A small audio-text matching model, trained from scratch.
Model: 11.1M parameters, waveform 16khz input, encoder arch crnn, encoder norm batchnorm, encoder activation silu, encoder depths [1, 1, 1], encoder widths [192, 288, 432], encoder rnn lstm, fusion encoder width 320, fusion encoder layers 8, fusion encoder norm rmsnorm, fusion encoder activation gelu.
Rows from block 4 of the fusion encoder, named by matrix and row number. Rows with one number belong to one neuron. Each number is 200 + 40 x the weight over its row's rms, rounded and kept within 0 to 999. All counts start at 0. After the name is the row's rms in percent of the matrix's.
# fc1: MLP up (fusion_encoder.blocks.4.mlp.fc1.weight, 640x320), inputs 214-319
# fc2: MLP down (fusion_encoder.blocks.4.mlp.fc2.weight, 320x640, transposed), outputs 214-319
fc1.134,083,125,170,142,267,262,243,237,262,184,166,208,284,128,184,183,274,175,196,196,291,148,165,265,120,178,160,175,211,164,186,154,185,207,243,219,219,179,245,171,140,242,208,169,222,218,233,143,127,180,135,162,220,177,175,176,238,194,217,191,205,175,156,256,234,257,214,137,208,188,174,167,223,206,237,196,165,210,205,183,131,199,181,276,158,211,164,184,226,192,173,175,203,136,217,149,234,190,142,138,211,153,202,182,198,176,138
fc2.134,079,207,241,234,200,173,198,130,187,265,194,169,114,269,164,238,127,297,185,253,155,203,244,212,215,245,203,230,163,202,211,242,171,157,167,105,112,118,190,210,240,197,242,189,194,194,157,236,226,237,279,194,179,218,215,201,173,168,186,174,178,201,229,227,211,218,126,198,181,205,229,159,237,155,200,135,229,194,182,175,201,128,239,199,201,273,201,221,256,140,185,181,196,199,213,206,116,231,229,256,240,199,193,193,210,212,252
fc1.135,078,189,201,227,191,255,234,176,154,164,237,270,209,176,224,260,208,247,222,277,215,113,206,157,208,215,241,225,224,238,224,196,203,107,225,191,159,193,218,231,321,181,236,186,221,230,213,245,270,233,261,200,143,178,229,249,183,142,231,248,181,130,182,181,228,215,233,246,219,223,169,220,174,137,175,241,72,175,206,244,180,122,254,223,197,195,203,173,213,152,230,217,221,194,239,243,151,142,179,187,206,146,173,298,197,213,199
fc2.135,072,174,177,206,172,152,234,190,199,237,174,205,184,231,208,126,224,300,158,187,141,270,190,242,266,273,144,266,199,157,156,171,208,204,186,281,278,156,208,234,167,210,228,152,237,231,111,153,259,136,59,206,276,205,185,155,145,190,177,238,83,218,212,217,184,217,216,96,184,195,253,146,238,224,208,249,174,142,220,248,178,217,104,147,274,214,166,136,164,218,225,180,169,222,180,213,225,242,247,155,203,215,252,191,132,177,241
fc1.136,107,243,150,195,232,182,276,299,209,223,174,191,253,221,194,182,189,157,184,224,243,134,184,177,200,182,190,176,219,266,215,160,174,235,277,212,220,260,264,152,214,206,227,200,176,226,167,251,256,196,223,216,174,277,199,208,231,173,163,156,186,216,285,230,207,188,231,203,235,185,224,202,172,239,224,234,223,182,209,195,262,151,191,184,192,193,63,217,262,128,199,214,198,168,149,189,203,215,181,171,183,176,218,185,216,154,158
fc2.136,117,200,167,191,173,231,204,243,180,154,221,166,201,177,176,229,195,206,241,179,183,206,120,259,186,182,168,180,249,165,139,259,230,165,228,151,194,198,164,266,189,191,221,239,204,235,197,201,194,248,192,169,245,158,224,219,177,179,274,199,206,219,164,213,128,149,262,225,201,188,228,214,243,201,232,181,197,142,208,222,229,140,210,260,272,228,209,201,95,277,160,185,220,178,272,157,239,161,196,163,250,189,202,268,190,219,220
fc1.137,168,209,220,257,183,170,199,189,154,181,186,219,189,180,167,294,149,215,236,129,146,116,211,153,192,140,167,189,195,273,182,218,216,210,195,207,127,212,154,137,227,198,199,273,192,197,239,226,215,278,136,211,224,126,229,206,88,183,202,176,250,196,160,163,257,118,208,212,212,154,147,215,212,182,257,242,155,257,254,210,187,182,156,244,228,156,192,209,183,292,183,204,128,180,151,203,161,233,188,229,216,146,139,288,192,170,145
fc2.137,145,186,240,167,184,246,206,183,213,208,236,196,170,249,178,241,172,187,198,197,283,158,164,282,181,217,221,219,248,190,205,211,228,161,258,192,288,166,188,211,158,188,230,224,240,181,126,159,172,226,161,260,255,225,237,160,171,185,205,226,145,207,184,246,249,222,257,235,182,185,257,260,208,177,213,191,228,201,162,245,194,242,175,121,176,136,142,144,227,275,195,192,270,188,263,196,174,192,181,189,104,242,209,168,189,150,170
fc1.138,105,232,186,182,146,220,163,185,257,181,185,147,150,172,192,130,163,133,226,191,164,158,227,216,137,246,117,193,165,227,208,171,274,247,235,215,205,171,323,194,183,224,240,135,265,147,184,327,168,181,195,216,193,197,231,219,169,265,166,165,247,164,194,172,125,128,201,209,162,166,116,237,155,158,221,188,144,89,239,155,179,176,220,220,200,199,160,208,209,170,289,235,179,206,168,191,193,182,252,124,248,184,196,178,208,191,215
fc2.138,096,233,248,148,178,176,195,216,179,194,225,181,226,229,179,166,183,205,191,255,247,224,182,159,173,212,239,205,281,233,235,202,200,237,212,189,196,172,144,340,176,187,175,244,191,174,187,162,201,161,103,217,248,172,194,171,201,309,295,243,169,207,173,223,223,231,208,240,220,188,142,188,212,213,201,193,232,192,199,148,258,174,301,177,194,195,207,214,181,159,134,249,165,224,182,231,282,155,250,210,265,198,209,223,223,192,202
fc1.139,133,150,236,252,221,191,261,150,143,238,209,88,237,198,279,200,109,156,168,205,170,188,221,121,209,297,243,221,211,219,269,206,177,127,228,166,171,219,181,158,207,192,233,147,145,196,285,217,160,186,213,192,250,159,182,149,224,188,140,208,116,207,195,228,171,276,205,265,246,218,242,223,209,228,197,250,174,194,222,137,134,210,256,170,223,167,169,180,220,125,192,202,175,215,210,209,192,223,223,172,187,172,211,189,247,225,156
fc2.139,136,199,198,181,236,314,185,252,189,221,157,248,238,226,171,239,246,224,204,213,276,277,133,251,233,133,175,203,184,179,142,208,245,204,171,242,201,185,176,221,243,209,214,182,225,269,140,199,188,228,199,187,282,229,203,238,147,211,129,208,210,243,234,169,266,188,141,186,180,183,144,244,220,240,187,199,280,228,168,217,227,222,193,240,181,212,272,194,207,227,204,184,197,149,215,164,173,227,225,202,147,127,171,171,164,234,226
fc1.140,126,174,165,171,208,154,222,246,143,157,170,193,224,203,167,270,205,248,200,203,225,191,180,173,226,175,250,154,200,190,229,246,177,249,264,270,175,148,171,188,115,251,216,163,140,149,196,211,234,169,193,137,234,207,258,175,166,241,222,211,179,201,244,200,172,199,184,241,246,169,160,314,221,173,163,239,174,103,143,275,250,101,227,176,204,231,189,237,175,210,188,140,218,206,211,167,221,230,199,263,154,160,236,170,137,224,233
fc2.140,136,282,190,259,163,232,252,206,232,247,189,220,181,164,205,190,129,147,213,203,111,294,214,160,191,194,217,208,196,219,157,144,180,163,205,197,244,162,238,279,204,128,187,191,189,217,248,188,189,251,219,207,169,178,183,247,274,171,209,179,196,187,142,191,273,172,186,148,175,195,167,134,200,274,257,167,290,201,263,229,144,283,162,257,220,150,219,159,196,200,198,196,231,172,189,166,112,184,195,125,167,243,220,195,254,169,223
fc1.141,099,175,232,225,254,248,285,219,226,180,141,87,256,92,251,184,265,148,250,269,234,168,216,194,178,151,179,238,221,189,180,188,251,218,210,220,126,212,179,157,158,208,166,169,182,314,141,124,163,167,164,221,188,158,121,237,187,237,165,223,175,197,246,211,154,229,214,207,248,190,245,190,132,224,198,258,194,183,135,196,148,184,156,190,208,199,228,189,218,243,204,270,120,171,151,245,204,207,216,186,264,115,192,221,236,165,149
fc2.141,115,189,218,182,224,175,151,150,203,263,245,226,222,251,143,253,170,331,178,171,238,165,225,210,169,248,281,138,203,223,228,220,138,212,179,152,214,143,182,159,248,129,200,182,241,147,153,291,291,216,204,242,165,211,188,170,232,184,198,237,207,197,104,236,274,153,215,148,126,230,197,234,258,185,283,204,215,158,180,222,240,130,232,244,183,212,168,207,122,139,160,144,237,189,181,171,164,200,179,247,83,198,163,167,137,175,172
fc1.142,145,185,170,243,243,175,263,177,202,249,171,198,177,248,159,146,145,233,149,217,194,205,185,163,187,174,227,185,184,91,236,161,175,162,217,228,225,180,237,161,240,251,223,236,170,273,250,227,233,196,118,138,202,265,164,187,183,265,214,267,151,191,230,191,188,324,177,157,269,184,262,233,225,195,285,212,187,286,231,204,237,157,220,216,137,164,183,152,184,236,210,221,227,195,221,186,220,237,250,249,206,208,197,167,167,187,300
fc2.142,148,269,212,166,225,267,161,229,188,102,219,155,193,192,216,200,160,276,244,158,253,193,154,172,140,160,167,221,262,234,240,267,246,201,196,134,194,169,136,210,189,178,170,168,193,162,166,146,176,207,208,190,188,217,188,117,175,187,136,137,160,244,246,217,235,199,168,180,179,231,70,211,158,195,190,195,226,183,156,156,180,180,198,188,205,240,209,253,208,177,198,230,128,135,189,225,159,225,132,200,229,282,198,128,245,265,155
fc1.143,076,225,150,239,125,231,238,192,127,201,193,225,207,222,177,168,247,212,261,221,238,188,213,187,208,282,141,166,188,223,163,218,217,232,167,204,151,228,165,231,163,187,115,188,157,152,174,206,150,257,257,160,131,203,182,169,172,131,261,311,251,229,151,212,196,190,169,238,265,175,173,193,277,247,188,232,215,186,227,255,285,189,274,241,247,188,146,160,115,210,216,251,185,172,123,190,152,207,161,227,226,235,239,155,177,207,134
fc2.143,084,212,118,213,162,236,142,234,235,203,229,165,171,181,233,164,107,142,121,180,158,337,241,232,152,170,225,180,185,230,200,178,157,244,235,154,240,167,186,211,202,225,201,249,171,247,304,215,219,185,274,238,208,201,218,171,265,213,158,159,185,163,218,208,212,182,232,155,217,169,147,163,197,207,143,166,209,259,162,134,172,210,187,191,266,229,248,223,239,186,206,196,141,193,198,212,319,111,252,236,170,146,175,183,181,216,221
fc1.144,080,130,142,211,179,223,181,218,137,159,155,212,189,205,200,271,257,164,225,159,187,198,169,153,118,189,222,218,157,163,229,183,230,264,226,143,275,204,186,189,269,140,225,277,166,114,155,189,245,210,202,220,218,184,172,164,138,176,211,205,136,187,239,216,199,207,167,270,185,171,164,202,143,222,214,143,193,221,254,195,231,165,190,145,188,202,247,212,208,195,239,209,219,200,220,135,237,240,234,272,132,139,170,181,253,199,178
fc2.144,087,243,193,193,122,133,232,153,176,226,183,155,209,276,184,196,196,242,200,228,199,182,248,172,241,232,243,211,185,235,210,156,143,172,239,211,186,201,172,281,218,214,228,185,214,211,246,160,180,241,219,179,173,182,258,255,184,235,180,166,209,216,188,194,239,182,194,190,210,211,195,195,227,206,252,221,219,175,214,154,180,281,192,287,127,310,236,164,159,219,234,177,176,224,216,247,122,224,190,240,264,203,197,197,159,229,225
fc1.145,072,218,171,235,239,211,220,221,220,145,205,206,259,188,250,205,233,205,199,223,232,142,181,147,229,288,233,184,201,255,222,234,189,179,164,238,255,225,222,231,202,173,131,226,206,199,155,266,255,155,272,293,239,185,208,189,105,142,215,187,192,229,257,208,162,186,187,239,174,227,264,168,150,175,107,172,163,202,183,233,172,219,186,239,239,227,112,184,195,122,236,229,214,144,232,189,162,166,251,153,211,191,144,161,249,152,249
fc2.145,083,139,123,261,166,216,253,185,167,225,235,193,280,206,231,217,202,144,210,212,203,293,220,202,176,148,107,289,172,138,248,164,247,184,265,204,224,264,241,255,196,209,223,155,191,221,187,184,208,213,224,236,174,103,200,204,245,184,226,257,303,213,171,212,313,204,241,160,212,213,147,131,180,199,241,258,194,123,193,131,303,189,195,137,147,209,237,242,184,208,175,231,243,245,134,177,213,279,268,197,200,201,245,143,227,174,150
fc1.146,103,257,188,188,241,142,119,247,228,203,186,241,222,169,270,164,262,194,185,223,250,84,212,204,141,191,202,159,172,243,199,143,212,175,194,248,227,189,207,145,213,202,191,222,193,152,109,186,181,213,225,209,244,205,194,182,163,333,178,215,265,207,167,162,168,226,127,262,142,189,165,254,235,227,229,261,125,244,187,131,191,127,187,185,249,189,151,208,148,254,221,174,143,233,202,218,214,173,251,173,224,148,229,242,238,179,199
fc2.146,106,193,305,210,188,235,274,184,217,205,170,195,209,167,233,172,195,288,222,235,161,187,229,198,237,154,207,243,192,165,192,155,175,206,203,172,172,248,279,196,221,226,193,206,248,161,205,265,227,223,181,218,225,273,171,238,195,111,154,147,161,218,225,222,224,173,168,221,184,209,223,212,145,179,152,179,179,162,187,308,219,265,200,180,241,260,234,230,193,165,157,234,232,203,323,170,213,208,117,277,168,195,183,147,189,253,192
fc1.147,092,224,148,243,193,280,216,248,202,219,201,144,167,208,244,212,164,247,160,127,170,210,176,284,270,138,183,184,182,287,201,162,168,194,229,219,135,246,193,185,225,177,307,207,166,150,208,242,202,267,181,198,248,185,182,214,206,192,157,201,192,246,197,260,213,158,271,136,202,220,151,211,210,145,213,178,182,258,173,180,163,272,195,244,194,181,176,165,220,178,162,259,228,165,222,227,168,175,157,230,191,188,195,195,275,215,292
fc2.147,110,189,241,145,215,147,193,186,239,261,201,206,139,205,206,183,201,140,202,158,181,263,214,169,185,150,240,242,247,245,220,249,239,190,220,117,226,246,207,250,168,221,147,217,184,167,137,225,199,161,190,151,242,189,215,193,237,228,196,131,244,219,219,210,247,199,211,225,118,131,147,250,272,244,190,149,196,185,236,169,241,171,218,221,186,207,176,286,201,266,235,220,145,194,145,114,224,192,160,165,221,167,224,312,199,201,220
fc1.148,159,158,153,249,230,170,232,153,181,187,256,284,141,223,162,265,223,228,307,162,167,177,256,197,203,213,197,168,197,133,252,171,157,239,197,261,163,253,198,130,227,252,206,214,171,137,214,153,209,128,189,168,177,271,173,229,231,274,218,177,184,134,178,178,177,120,213,212,244,223,266,221,214,259,143,161,195,207,178,211,191,253,244,189,159,274,174,248,173,147,257,196,270,225,222,181,203,266,175,192,221,189,197,163,220,212,128
fc2.148,154,217,198,240,191,199,216,204,224,192,233,182,198,211,207,163,182,169,134,226,165,206,117,155,201,169,157,176,144,234,195,187,237,221,223,122,175,193,241,228,248,227,208,174,121,230,218,206,200,146,228,214,209,152,233,182,189,209,169,184,225,197,239,175,196,271,209,193,170,186,172,208,275,124,257,274,239,245,200,172,216,229,157,207,199,176,199,171,311,252,157,194,223,131,196,284,230,225,212,245,221,189,192,164,184,205,217